A small image classifier, trained from scratch: trained on dead-leaves pictures: piles of overlapping shapes.
Rows from block 7 of a small image classifier, named by matrix and row number. Rows with one number belong to one neuron. Each number is 500 + 50 x the weight over its row's rms, rounded and kept within 0 to 999. All counts start at 0. Numbers have three digits each. After the name is the row's rms in percent of the matrix's.
Before each neuron's rows are labels from the 100 images, of 14976, where the neuron reaches its largest size: "top examples" is what is common among them. Only what is clearly more common there than usual is listed. The data: dead-leaves pictures: piles of overlapping shapes. In brackets: how many of the 100.
# gate: MLP gate (model.blocks.7.mlp.gate.weight, 480x160), inputs 0-79
# fc1: MLP up (model.blocks.7.mlp.fc1.weight, 480x160), inputs 0-79
# fc2: MLP down (model.blocks.7.mlp.fc2.weight, 160x480, transposed), outputs 0-79

top examples: dark (100)
gate.360 015:601468423422393485500471574536450415429513451576600482555450512484504475436590535443439492456391440491487496504437503453499444534519518520506476542550521474500432462442536463508602472440449534459464498542476418588510509569466555460479527455
fc1.360 016:447547555424496494505563508490511486575510534412508501465479541485532568517503436502528534546459544492471468469454541443466534438434487580581483448538483607560459421484431572563435569495419446454494481538482556472499486543545414483468628506
fc2.360 018:500465569414458513603513541528550391468511563498579450510431497485479514430579541394497474480544501536538476553424468526388451608459421553491626504500451454485491447494529523545539579518456534569420481547536445469548440585598440537531524483

top examples: grey (99)
gate.5 082:501521456539502538389473554531464441469515477461423490482494417532581575478520522516571420429509590476516549495557442486499434537384457531454486606510557444489436597456525546563504534447512564465501451422498493609462510479472520467503428516
fc1.5 090:498505459508465482454525561506526402555474499457447502560464413515503547589534461435518528445439598460441575489483533498416439536522530519498476542552599482464487558456512532530468483476503560441462370404487552575505486506431527475626499488
fc2.5 080:555441463482485546419529541535456395515490555477526546517567491444429485517423509448446450485573412509633515593477504553478448514482439450508431580537471549527534486547432475477501503428443490626425607559473620448526456486563409439512544468

top examples: earthy (57); vivid (42)
gate.349 131:403472535439402520430443421498413465563400449512598518431497516581481460482476473436509538491568463516524513549469483509432488480511495589420504547508490530506501528454464438561501575480551589483376512488554485461422535448523568543458494430
fc1.349 128:620526460473549468540533597516571518508601533484471444499450470487502556525488510495497507538468484457420549507457492487494454548489489480565495519490499493437542434495497527533493436496538413474572514512411524522492483536526368410542509493
fc2.349 157:508642552510451556563456521521468467489516513560579500514508561552485470438536535549565509519533537452493443522512585489470593373502542466476503528491514502515538525449490527512521558467539521573438544501553524493521500498479458621467492513

top examples: warm (100)
gate.91 014:444476457517552408484509518442504510518430496561465480540502474430533472496467594534514484556581505523535573537555513523518467455480519445504548565487571453544464621547456500465501550511487529382522507499479528463524470439492554461492465511
fc1.91 012:490553564488461500478514529401572554546494452595444575483588550543505555453595552467508491519581511456491489551442621448379489511458494595461491477517456502579496485516460570448438566527521514421447514419496545559586573613387515468523459509
fc2.91 016:495480400522526534638517524395396549472525520512483514508530448454477450526465473498515592569544572472470557455499475549495393450430540517431511586490562446480442526586518473451575468460500495513524525528539522410550449565486561549418501493

top examples: vivid (100)
gate.373 176:420541612511442460561500396539411560462465515481496532570446514604560616602497506528491488467546597509389436489474527574360541509487531515577425502503448483503504550504467589521470398511472541636560585510485527513504497474452442539525524508
fc1.373 156:499501476484469516418511536510416447553531361573413536515519435421468440410475610495488526494606526521493542469534529464539456426549473518463546530480547502509513449544450463484508536480506550450545529495480490487604521529491453586524468458
fc2.373 152:499528512413503550472590537512529575490446546462437479598451479590545567604476403494555473451468536532487454508487442597458524550471505562539578501489490501491517540452591529561513463497451492528494492488458590492409531581596506501468575566

top examples: shaded (81); cool (74)
gate.100 039:422482511409534441457463510520509552459514494457535499464483459540537558407477504527461438492513576520436414463492482417445442525550510517403471539555369520527469552448521572496578577523557526523547529447552534510573562516480500466476522503
fc1.100 037:537505466485496475465486497494475564517512507579532531462511547517516543325467559493579437448478469549535458504521536448503513539501444537471548519465474509465493460455445430491509377411567475514505548507518538570521500491538452476365485460
fc2.100 034:352520538502411475563500511545437423480532445461569523515407467555565504473429411452551472542523515530488457525463459387449511503565503507564489572586401485451511578435528560545473535475523461495485459495528423592530479400382473499391517477

top examples: earthy (97); textured (69)
gate.136 021:403471414467479464445464422434457412595493437448548532549484522517538476460538428483478520439458467480529476491396466474567454514506474538612551428445591527559501478579454408507488587522482529510503498564550464353486473503535486533522532525
fc1.136 022:492489597512555579528489480489498645421512596516560487516511508481516508555489621566527437532486593521505490497547618423538544498475532478484422539427482436514574574413519613546501486436636491548456442509455497567540549520499514534496420479
fc2.136 026:512473449432521521517505454481615482544430565568508432431536545483395485464557524483537568539530466462507538534518443429503493495456525497463467568535489620571455475547525516549543539469403438522561463536525407461530484453445516481467504554

top examples: earthy (95); textured (71)
gate.310 026:450553442534513473610524463471532433460560508520448528551514442495472469569540483435483562468504596544503481381457398552502555554483532468443509522428513498465566555366483399498457479557528493446545405488520548493559439558428454432441462435
fc1.310 027:480507450511534547528582527459523528489579518473447509587548489513421425478502390492506604409534540563536508414521453514527528494503486514472515559392579479511534564547576420463510489538448598467495412406413488446569542595475513478457448481
fc2.310 027:532490495447372512371484468535447558472496460480575468534483470496462548527445523463508571549461450438426421504550520457511497472513484514474497539524465418528468459506439519519536498568550480619468568598517535469603412499505538527447507535

top examples: grey (97)
gate.455 019:555422445528487532437482425521457472473575551427459445473493553506558441524422486480487503467472444576599567610433476480581527539382462500513471524514606540459556499488525519483515411437453429517494511561470432431439405479485520512539559503
fc1.455 023:479440558542570472460459628456475450544529439559513412489539439438499422465449478489546472514495493533526616517487513490526501424390472476476493623517594404496486573539522496517603525444438494552486487482400550490470429429485580456475527417
fc2.455 021:529476540520500587578440490576491583563512464551526478368551575440460564475500498429468544555469532446546504493539474466505511475510582570535489492467437544555523560566457526488397533560609489558496530612577531575507415501544500436589524547

top examples: warm (100); shaded (91)
gate.123 048:482524518525467593605517433546449564476428511474463438537510504530429487546486582490488473537579550541515505532467497542542590639474484460499455414532577593483523507427478480479390477481583428472540500561553507625452432531540494516464436505
fc1.123 045:503496462576515576480526471434460523445564468465494551622485540492496524466568584538499577540570394496532516498488492475564551451420471514537481530502466563553511478536527482523516578455539498584573554579514441627446490557601494499585524524
fc2.123 044:595476555466487404373488559454425411466496455482532476471439532600488514437436444476473530437456566491465581447453525444485458492497541470449477542536461481491558612472532614493478451463531560477411439406417524450551530559541549500409571463

top examples: dark (98); textured (90)
gate.378 230:542446461389517533477483516453493480532496468531398591464553473469512376547493561534521515565565477484572407532553555464474562487505463498485468573395488506486492553639549459463538518443479606511519416397524467486500519548463469453480582488
fc1.378 203:513443422365510497480480576419532471504505546446455489506545528470590453488552486548532431525521511433557469571463472454476525625468435428467490584426409497487519509593616488472591501503466527554515482468527486463556528546452506442472544495
fc2.378 236:629484460546543464525467442464481524514421375533576468500562484438480462483533465494466472576523475456553465510561510381483551512493433448534488343547500546536431453566536455534490508504465517416550506442600486448456579419473537487524514540

top examples: textured (84); dark (83)
gate.79 030:452498567482540558534598468499533456562468498478376475633591564453464499509505465507569479468555527520558435508485568492542515466431520467612366551535497516474525527538514494431384463552427568505532397420511531506586520526438551426479567533
fc1.79 024:434521543434586560481567476505531513555448532503403464533504525434472446529490473531527520462680478497520485509441547471548481506531538502611409607494574562515535560551616483472473522540408602524468397371510483484572540529532603427511562523
fc2.79 026:526474483422566439409426484432472469465576434429510501473592422492497559519445578442527414557499568500446446527532485535500485585495462526420560476462488494479493541460479513544566490480590462496488566547562512499531426513543358543529436515

top examples: pastel (100)
gate.220 181:554501515560504494499453545548503447428442440593579503407469474449488497544454482505403491501447484534399532448550478529571483550490458520477550581409551424528512503481470510512519471410516554527456515504523446476479444497492440481434504630
fc1.220 172:455556535536498524521455450493472524582595533427425518506542541541414512494550566555524506482555565347483393555448502511426558437546538480419520466523446519550449534463482473474452506519545446537524538510581563481529517448455493542490473363
fc2.220 178:500499439505519468553496423442517589565410532543517495537488557607492498505524485639468448418532544518491399480561447560463464549491434527519484419459437574500578589447511480483544529453493535490499529391539514516485538498354506530478514414

top examples: earthy (51); vivid (49)
gate.24 093:519418506434475504519562475474593428547524557424446437444537546603512467527477465427488476525354479551415517567451526463477538445555515521450528471563518501516432390465489384433538441454499469590488548556498510458414536534579524530506543476
fc1.24 090:469474525407476540465509480454530484582562581419516471422503487546541469464474491476461465495443419610429487612428510518478542435524545473549498457554429442506444396499452408458541456390494502583471615599491522504484534507521479522513564510
fc2.24 095:510465527505494387526426553536441528467392557473473554501516471513547456455470397474437498552559509437512555454572498531580492564499495404604515461442538557531403519536552469515425592472540540433511457533575420556553564568465405532552538443

top examples: warm (98); shaded (87)
gate.456 018:540527485492452490568480496537496571459539463521489531442444515529522457509396552560462541580496466460466478499471432495501496491550499434551479545427438540492507510490458479482511554543450467497521556486581492457362634442443543471497523559
fc1.456 017:423443490547484508427519588519517517517467501548476513613563477486538473428540468513500412439471496462509497539503564474588512598554530546492490425467602441494430475530559500483559605476464523527419446511466500488636433578628453553536498570
fc2.456 018:455444488495476442516506497447500441471566526569486440464443519500533494513502577481542441435437475541469535496525401567502527546573513498529577555531394504519525521577464471469577576545591612478655517515515528504558499581502490446491550388

top examples: grey (100)
gate.302 044:483469577473473595545520518550565571521454531546521522482471525552465558469481550502418450527443546593478422495467577564456447501550524445491525572523481434441508555497469532541501499455456518527449446463453443494538547502531537502445455505
fc1.302 047:500513450524546431465471532439411491469548429456507511523552447487532431523489448532528593494547479473523576515485447525516573526412498476554461498438518544493553516519507516543454490542545478426505548492527500481396473495478512504512542452
fc2.302 046:583432523455452587458606479565496523539520612485501497510472538531535482504448504533516452480517480528512460422450516472483373436475456502557468541474522435575484553549477597424433505400553448483418434497551487623575447497531550529501487601

top examples: dark (98)
gate.28 168:542549468453617440418386536475467450436544465572515475431347473502538516563514518489385454535428486476431556482493499484433436602527510546439513427610475538511524459519557443476565503499527419447516588580486500411496527391516550531441484466
fc1.28 153:573539463428635448500488520473496435468565424566520490479406508488523516529500506493353462528430468449452562516458531489436486571513563481469518464608492554449535475544589469448597501504534417422538566525438490487498532403506518517442488447
fc2.28 143:465470529534494531531550523543524489486511525414462545589494533397473527449554533546564488471498482495486465554504475540592620382472469584615498475426543501497424523378421479537418490456495488514495418467521469553471449407392537532599534487

top examples: dark (100)
gate.355 013:448549540480474476597512542495448571598487517488559519514559550492506508499496514441519495593523461557684549514464542576535449498433468437423565493536400490424500503386553494459533468515499522475527473511546541609523480474388558376492533513
fc1.355 013:407555437459477544494466452456436525572458499540449455410541443533535517516500573454510563506541478502496443480619447547485573417566543510395573454490531528498550508538465465583510483582612590462479494595585531472472432480470529519438524508
fc2.355 017:498458557544562563579524410477583461505495494455580549494500572564526452457502658543550555463485483535541517562447566498586432547548478474601499553521488504563480460459519532473437389456457537509477624442562512494544442556492520497458467543

top examples: textured (84); dark (79)
gate.328 019:487472468395523499529522488498590552548545508557417514576490518553459508474557464524573486500530538492489411511498526444530468467545499515528375485468494536451545522418570443504500586663479605526546469439569551550566539497466509477472523432
fc1.328 017:508465505516468462536520433516509491477463468417614484437475527524508465625437500468502513486417484459529544522532453462428466473499484520520624430563442410495462363513372555509527444475512412518468484531439481471472454522523503494513537542
fc2.328 021:477554596476533529553552547516499481517456569518431464577423551565491462418516505527555591384504514475526469527471470519501499438493554471495435508443579527464517509459515444430513498572566498522536517513513560490466450502456468491506472439

top examples: earthy (78)
gate.425 213:465554504511449527521458497436448411565420473451552439577504464464480448440495486473470604486568520463504483503508515527521532597476524486546537562422604502568527464434473498485468588450502524539493528506507540457540406446481589583484510450
fc1.425 219:469495495523436466500575421530462378445424438465594484495512446497510590530519460501509499534580506456536480472543420514543468444443533478527590451534474499457606400564427555515474539531473447562480545463452494494437495461488483504510540489
fc2.425 205:463598488555532486528510595545512511508475455455465480509458523439478455510479487574504526581419460566447564504432518475496566457530554475436496468513505429461424542456470464467585407516478496503481541487510524534504394597616560444426445494

top examples: cool (100); shaded (82)
gate.102 031:478496455500512497473443551563488562485491449570502545447400497469572610374491547524480466501497543511426436476508457452455456642578421501370511510544361498515509510481498451513512426492524402475492535469580472544503518573533483482416528497
fc1.102 039:506520476422514505461446497445474548516537587577517512444383475503517512378472583468511483488474522504395516513550502424385452593583493525398460452504404485580522509492509503515528525502578443507524581487541482496483482543585500520451526473
fc2.102 029:409514522516484504466608471538478473509424494449501427501411410477500623395476487561489474427477528503519480514439491475532483531427495521516570579567464506477523558478493519514500414492514439533514475507583513580562490505478588467466441515

top examples: warm (98)
gate.148 122:527496474579532629521427472463523445530437593461517535570490413446526505571512537395518486516617599526511518453616471507461529539500445417558488539506530476515627591476532533500485512594462395492437428463425441553586430494540508519466384565
fc1.148 141:465433534423401550424473523515512512498624484494527441457493610480417460474515524551478525527425419513496443591532448507465525498563490565510530549521415419499499488507434483556527513499557495497484558484517463409463568586459462546561580436
fc2.148 128:491490473513468415462418537415504463518537574491523527574473525549499460492505441467521514493524528482630502446470519544474527557434553442468524448471384461435484492516522606491418480565507493384438495442469576526563535607520461537416471547

top examples: earthy (100)
gate.248 053:411471483517531503480412412440468466552440481479443522527461457559475433542472404507418532499537618517486506447527459467516519505464559528451472483527491508500440532478516460572415447533486550467540480511546505523527431476486526539448480436
fc1.248 051:379470494499551471490437472392407490563468445485456509545489489620529464549474400553467615524547605486504552443467480495502501452420538543491504476479455485500459549546480457526411502560486558486566477490495485510432458451493547548447448456
fc2.248 048:500438533427368508516530480459502446481512500528486521489481454523521480519515481427494583461385413500447569554560392488524419446550448537480492498487549479553486419494462471444479518555471469514518522595421526491469520618581430435515554441

top examples: vivid (100)
gate.316 021:467495509481497613534489503512562578521517549465459465536429522559612509445534564498571518486468412419484533579533496408419489508583595468484498509384434478620439496538476500546527524440492486532470542503512490470493574597505490557474514410
fc1.316 019:519488520540583508554506509488547542501474490524460454483520496570508484511484484426490465537505419414587562469534440538424580527498565460515569535380457506613501419596456550516504491532385396577487574442429519455441497513502460462570514530
fc2.316 020:454576534507445531462453539456508522569450407455500428482597536400501489522490533520458458495343499470513452541473457518529472511560566536442495526510518473470486497515509555488504533479528532545593574532439417499516576510429555537388550447

top examples: cool (99); shaded (82)
gate.465 124:489518468500570420453425433417556478524437482490426463566392460502549528448510528436507461405511493516494516521491490436368500495518451546407431541487457441519507487454451506448504488478454457427533556461506536571539492435491449525370520466
fc1.465 118:506456559506451599564585489492488468522461435442515439439491505506457477558508500519526532503557492546598556520455492545545600459445513460534486493553585571495589512483556441486497510602480549476479499455463468461452542555520574496483492510
fc2.465 126:510498514476549503626579517438449494450533429538462522613591526457481429602552522436526556541514510513503526489516542609437500540487402455500465456460486449529518423600512469467461530542529393494445445502469506486470479480476397474568522506

top examples: warm (100)
gate.77 171:433468504524584469499459456520520511495436459450493571468520513580535534462541560461488509540508603551410476497476523538580475600486532457537443473479565482403484514496487505495336412441500491425486435520484467542460502451450513389530506551
fc1.77 142:422534496492553464582457484430492450460540485536481468466542480569463576512516577498426482544567562457449517389430500587596510576556452449553539442440520504372476465482476481477445522508478511412519461542569526519517499429525438402444485547
fc2.77 156:445513550457570503551561562519482483500533494497391513548529488499537509635501638455577493562369577544597585477503543454528493574506477538507492499554545507483527509466495467489475523468518428460470530474535491513528428400571505536544548576

top examples: textured (65); dark (56); vivid (33)
gate.107 041:502430476410551576448529466462495578518525503508454512459630524474587545529447459534464476490504535493526486488501538501447520481521570569445496510472471533540467554553546508554470454482503573507427484495491456568549493556539547386448558486
fc1.107 047:559426465432361487499538389513490515514546603543518507505511525479495511509493563499549553514384422443499564574452545566481477612492570508460492459452425497405521451442549498493512467489460605489471520633486459602570505555496552454441527456
fc2.107 044:547543467437447488516503472533500496402468492511613552557500476443464486472445602453514528530577528462447483440507490478577560469526461490481420512470569553575411573510390414477497494484554532521528499418420582454457586511529523606487508504

top examples: cool (82)
gate.377 019:461506494440573488416432418474472545503453371551518515433500548565494520426512529432569507518392484523417482516504442461431512550594493500437526511491519525622499527478494383452526492480569473541489585510563652525443529525576456505539482513
fc1.377 021:485500560557535429544513511485474474539421514465480459533486436485523473638507406462500517515550601478571524442489500554495518454411517506550556494527535513441503485489529582508515441499424581451523445542443458516498542428449561566515528516
fc2.377 022:508520579477529466502514523467520509493526457445455459498477580497523430541597459466503605506454455463529558521498499552393555543566506488497438493469532479595402473450570441496459498438541525446507557466533579497526495585497418511526510516

top examples: cool (100)
gate.461 091:499437502489464523401436565478439496412508477536479508452426369572535526413520493552512449478488455508506544572485459447414446491498535544485538585476377414528468493460472401533552443478522465470505554521572537515482411515475428497443509532
fc1.461 100:501491491509503467350510514552443548485530446548524582450467452584555532444503596547442451438366453542401376481555459461419458532523458475519541530515410451467496443448461568471491464482514505504520532498534512562454482483508450447450465597
fc2.461 087:497496455480463438488505495494482501467434446511557518511585449538532619387476427510484420555584524490449425467495443488587551552546521545515592526425388502448467496491491543530567448494521497527455505467563510489516485511480531525434487573

top examples: earthy (91)
gate.219 021:465502513580532512528406561425473465496505555504465558484530396384517447504537418400531550463600537450545515455538411569569500467492468545539491526571533499457578506514469448510484518459491526563516533475515420467443446437449501524557558416
fc1.219 021:590510534448470589568541555558551516484536446500470491432452498509515578501498541506515480472396488556446438450436594453496422553517629438543485525506456542498520457461525529526457445510513479457415459523498461501499480471442520498537510511
fc2.219 023:571473441561537542507478516524475421424452515488533477566484487486420466463500518499481486533535457463555471450497551462500545534477540554493521551490530589525483518465438621504508525437535542466533505438602490562443432493515517457453495540

top examples: shaded (94); pastel (88)
gate.111 021:584567484613568446609454412611501581494549490488491472554424606538504467580507441477461485564518531486535456554518446430606533457454541561512470506484521541549469502489490482478428474459578505442507567442495481542551377539514429477515468481
fc1.111 018:458475484520493573465474540409532477505517512540589496568571403489499513512481594520552471446493497512585472485489535496448511511547554396578580572536403428395554466470493501524567543476510493468452547501481492533453550516441541499501479468
fc2.111 021:483496485540536483528504431465505566442538605537418447516496538436541481572412535483360451519519497513505389532440535483478519512464602551487557486443528559509509442418552533473539535525510506424479481514463567418541456462548533461499543502

top examples: earthy (100)
gate.421 066:389472547472510499487446445405467461524499411459450489550507410524541397494524426491444544472479489453470513542526518530484543495513532530493498491479517485535456512573511361486472480509425596527532440512505509499543514527507466480430457476
fc1.421 066:558554443475580584482501506519575512528531610562473457490535513494530533468523667541483459499547498501510384511468591560539535611526454466547462506535576518484506572461519557513474490473505533480501476472419494554577481608474446450540565524
fc2.421 065:510504481532569508576519481530504499474522500569583535433500534518527541457450571595551361523493457490537428479475596468435597555484532512509523540480452585441497522514542588503574486472509530547457430499526439474578497360517466518509476573

top examples: pastel (84)
gate.225 090:505484527500532468455450488475564515500526500549437463502360471541570479510460517443496558566496451506361455498470551372465473515431493521411494501544441552510434526475494536530495499455533479504502506486500525419459467497544469516516442528
fc1.225 069:524512580471508628512495527467465448480420507436488486507676563454417485543453482543548479539564457466495504521515549523560465404494597510570493593472529465478502516497474464440638439518522604508475425447498458518418493545518473522573497520
fc2.225 077:501472500536470447541480503485512539438546537564502574549429458463503470503484560442409505532494543536426549478507439485464462559523525535456513506561510494561486534514479583563488519407475462442539528557491505425499512429444434512566530439

top examples: cool (100)
gate.448 101:410509425502489458478474508559460480439455501511525535482348425528561519422429537479454466537519560509537455438497472475415451567516458572440517516553427532457511492477450502575532507487547461480535536509547475541523473434504487565442526539
fc1.448 110:508474520513543547619625475453567521544576488522499477536599570443445472571489484478563515504544484497569527559447532569615556445527491522586505536469631577491532503581537534421543486536482524505513395468496463462500507528519517537525468444
fc2.448 096:570508521487568546548405455490517442526524540500448496525542561524529424667550539441450600503550490473575549495526487625512510496525506420526463444450555488455517420576538493558450512520528489478427422526449461433516464512501454496583533457

top examples: dark (98)
gate.255 017:515538498392492546455570441519502524561490545444457492498554561449484459506501524514549528513514518517508477552470607469521528576417449524618447454482504498459549558528501441477468530504490525503485496554366538499509491501492404520553568464
fc1.255 016:496524561445565457399471430528443478471467441535496562430575461468469421404514433516406494464537490496500463584476514542576456554467548601523418573546557516568500530520545531486524551514492515525500539511500444453546576581610514512453532442
fc2.255 020:563422493486525468535435541561575476485436455463466498492509420455510497568466541455485400582564412490537440510556492516519581433528481442522593536533491447510422537491494514505597580545528534427530486483623538510501510435534466503482496544

top examples: grey (84)
gate.138 106:538525468577465472404438613501466511455505451543564527451485512402502466466539604495454490544523519434552522519603464427471468451603454427373529497470506481545451462515491458445596587485514501446484536536473518506449428542559460418395456438
fc1.138 082:517529511494420490610525438543460538516475474450544486503556527513446517540552457463513510493527519511455571457389433557535537501406544636576518477574540430407542473451424552556520452448576451500467483519611515425517592481360531564563468567
fc2.138 106:540516455553601479458542561447472467439488439515524452490531508530567504481423685494550428524493484484424483569586494450508552524499533419541509613436468423459528498388488431498458494529501509536580469505516512623511481437646464432470438535

top examples: warm (53)
gate.321 151:420505466486526512571546478586551552543503510544511602447586419463508513530559458492558430502494492464571511515557528428426545580468479426548524585486539540562382513500604507493587521490573437498576505528597544560598556421497538483460462565
fc1.321 160:520455523422481499400527466404462455452486470499479444574447455490535559548500470493461557535474436486418507441515496526500387428516533500505439456571468453478580463522430404493431522546392620556458385518459459440538515621507441478548500443
fc2.321 172:487521512536499535429532500484518499535448511494500525510511593493499494350553457465446486486387481459458522557528483413580463461481471498549438560422505476568507390470474587495492554450445505540422579491453541472448566435530475528495504451

top examples: grey (81)
gate.239 208:540482543447504488506472552480462510529493481574553459462551531444521580517443463378518568491461490490478631491521517369501428481484490513517500625496383488510475474590448568496523587510422541384543517538498543502484460461572447433483493518
fc1.239 182:490493522522475564522584497494497532511487442546504486501552582342510546496518516414529516474449485535480584511515583437434471454579540568519511651485446481567433533628429634501460539525420527426504480566535556558520489426546524469517517499
fc2.239 188:531421499484538497528455436564641368536477484523553478473601489516544549554437469405508509489502529527480524554494521445479527495538471488459582574542503541484524543503435525499498484514562562506477437495465462416426412530585482472524512591

top examples: grey (36); dark (31)
gate.280 180:437517470490486388447465584489443409404443501468526500485399434503495537525507494576479507476563513475518564532514461479474403563447575528475543520595508518511540489508447582562575466542470443449449495524519497439415471424523435523499497630
fc1.280 204:522538471510505469454463433459502464463422496473439499434415436484461437534408431456479526460501516508595562417492430543505506485456512546490527537605504515524499480473469593503463464495453519456537520477499457457453436411472498549526515550
fc2.280 186:489502501535460485476436452482526509547602488535534592456486571507498445467503496538466509569488366454470443562542552555521502624488512458504392415392511486409490465493510492462503462477495469470510527561417508555593521549519474544514513430

top examples: dark (96)
gate.427 229:488476504465531484380500523548395385508461450492500482474507483510505557554537497483410470474484514526488519495559559418422444505512429556444527553545506420538471542563553499528525434485396525523479533507417486433568463523442540565509487577
fc1.427 194:470496505438550471377471494510438424469443436518551497480474418587559447489515470609422488431492577490495464517522552431441419561508501542412504462563519460530509636466533536502548490490434567479534525451403486476543476522403610556488524530
fc2.427 222:535524460471442441591563501449564530524480581491528542575572522428485503603525560478516523543528462485443421497533545681532474514494407458455573437533503565407482489459477619554477514475575519537500493497565493481491541459468496501540481554

top examples: cool (100)
gate.266 069:410463436493493506445475513562456440447418513434531575490413354558478490447508525529494482521502529492452466466492498475405435533490460477529578550557415487485459499474492522539567481520502543539507517510539508548498463450476408459423516608
fc1.266 075:465524514503426429387482470509458519439435526471504544517417395527572542442477554500459504475448520481441445466498402473403469558464505527499554533487399401489486523421470527532470434524484443480465493517563527608472485506445485504441505588
fc2.266 071:486473479492459490459493517519520533500480480494559518418520493498555510326530446559471388505490509502465449508514450439485525540546467540482545568459371510555478522467457559481560533490534516510511556447589533503516485501477519571412493485

top examples: dark (100)
gate.386 247:509526518472476369406493559523511437442523469527490476423467425424492564509478515424449473456459468534480556476541528426523409562491448595443499562488432464467449482545451511508578443468432446431482456541498428478521474503521461498458485493
fc1.386 229:494516537579500615562565452499511589475497539458486442517547610530510517518526535523572448532552447464530412523526418548478593440511517442596542500467509552442489516508468431526400486507553451603540555528566556622459530579521513482531550497
fc2.386 223:507498496391436562477500444503478437573469401518520488523459440480515485467449462458400468406487568522411489464444613416482395610504493567518475488540425467532496433541496514530543461562466490520395463551501506399494431466498484501510493493

top examples: cool (94)
gate.11 023:513495534419487532411445448481545569560553486446510426461434430553545466417521597485470547467422573505464416487467513374383554602592583533460475499541419475583519476433479519432481475553536532432486491506565515523459561435515443503511498569
fc1.11 025:455546473577550484543571483561494508497504490467549640536552540481473555544487424485536480468604474400494460451538501563607522443443473517524544421501562511418470518480492501584468550511498531486465543477467468495553468507467506468552524414
fc2.11 024:588513512438513443476500470508479539501518555534556476440495495487593346558516530395484610504504494526384569446460568514485505500476542462459390529554581509536561477519471509510455519464542605534529528495471425497464594551460494501498438436

top examples: vivid (95); shaded (82)
gate.315 015:492527413556434527604534481454471494509521540521512480503546535506483493459518533527569441460569526493519532512607516608608522389489453464574484469471634480561495585519490524504597423474417512532521539444483455445485471488579433413489517500
fc1.315 013:534527423413600448465499466536413423443395428529485369463429479491495479484469535423458530600414535526506461432428430538493540520504537501464513497543392521498512542504497533460563522445539518502507499492555602487484523591502504455471552473
fc2.315 015:550456501514591466413483522515457454642533605461457550563355559509484485434498512507492469485470500489423501604520585479434552524582611505502481465581400551534519483452539544443560490599545492434503426406399416501476496470573376495463569521

top examples: warm (100)
gate.395 042:426498492470568479567481471574589571549485554447551551491441548526519498605458541524476493574501485503468497497466452532549556583442462533527533477547516566437488566411462467538496442490536391476531565488523410597412530371473545465533447541
fc1.395 033:509505554457512518496570451504495566435533498455572457519486615504548524536451540523503482493414419543471504599420539499544582525484501545500486484509446523474467520438433530512498447486485487598504538511436493545539592645511504435494532515
fc2.395 038:475462478545382502383458529473405529503541492463597488548469534525511498353537396457549475424451454491499546539479454530454516499627487468479580639508494491558592504589582587499510507534515597544532484522406594442451445537559467572517524493

top examples: earthy (82)
gate.286 036:455525537502482478436444456463545493552490453466481497486499465426481527477506475488495498518495408400546446599539411519432426542549433513536546481524434440528468487536564416580534507489526467618474564543547498547565511592500577538458486463
fc1.286 033:465529523595493493458483438465631519538459453543449559609451453543451552528541471471562453435517510511534367521538515516552468583443530417547492546505375475482473589429479536447374484512557534494497457435486480601608486480435584394446460591
fc2.286 036:498534470539541532417445518530479461475499448506522535482537570502442473451486528575552394546412536500472402470429538391478549492562505582500552518573528512449488475534501614555625394503485524492425474493543516573528525486502445441464487434

top examples: textured (97); dark (96)
gate.110 039:475583428489573547388544467494505515584465447442478567506497462525514508446529558549465514564500480469491473518437578475512575532510537433540499478549545509568534387557590450496568491570504450490572467419535580529509494527544531488496490445
fc1.110 039:513560408490488551483517516484458525560509441505483538469595465505500386409493561514442496488467477499518498568434567486542579471545504483483508575482564459503520428552624458485602549587557433480529519464551560458488529599567583559481509467
fc2.110 042:483385426466584427438390460451584485557552503432484456525587431529511596481509495464576483506560499494535571477560505491562459544513442580534454454486546526456513488530466514531535525514517512391482444565408436505434525459504499452525491461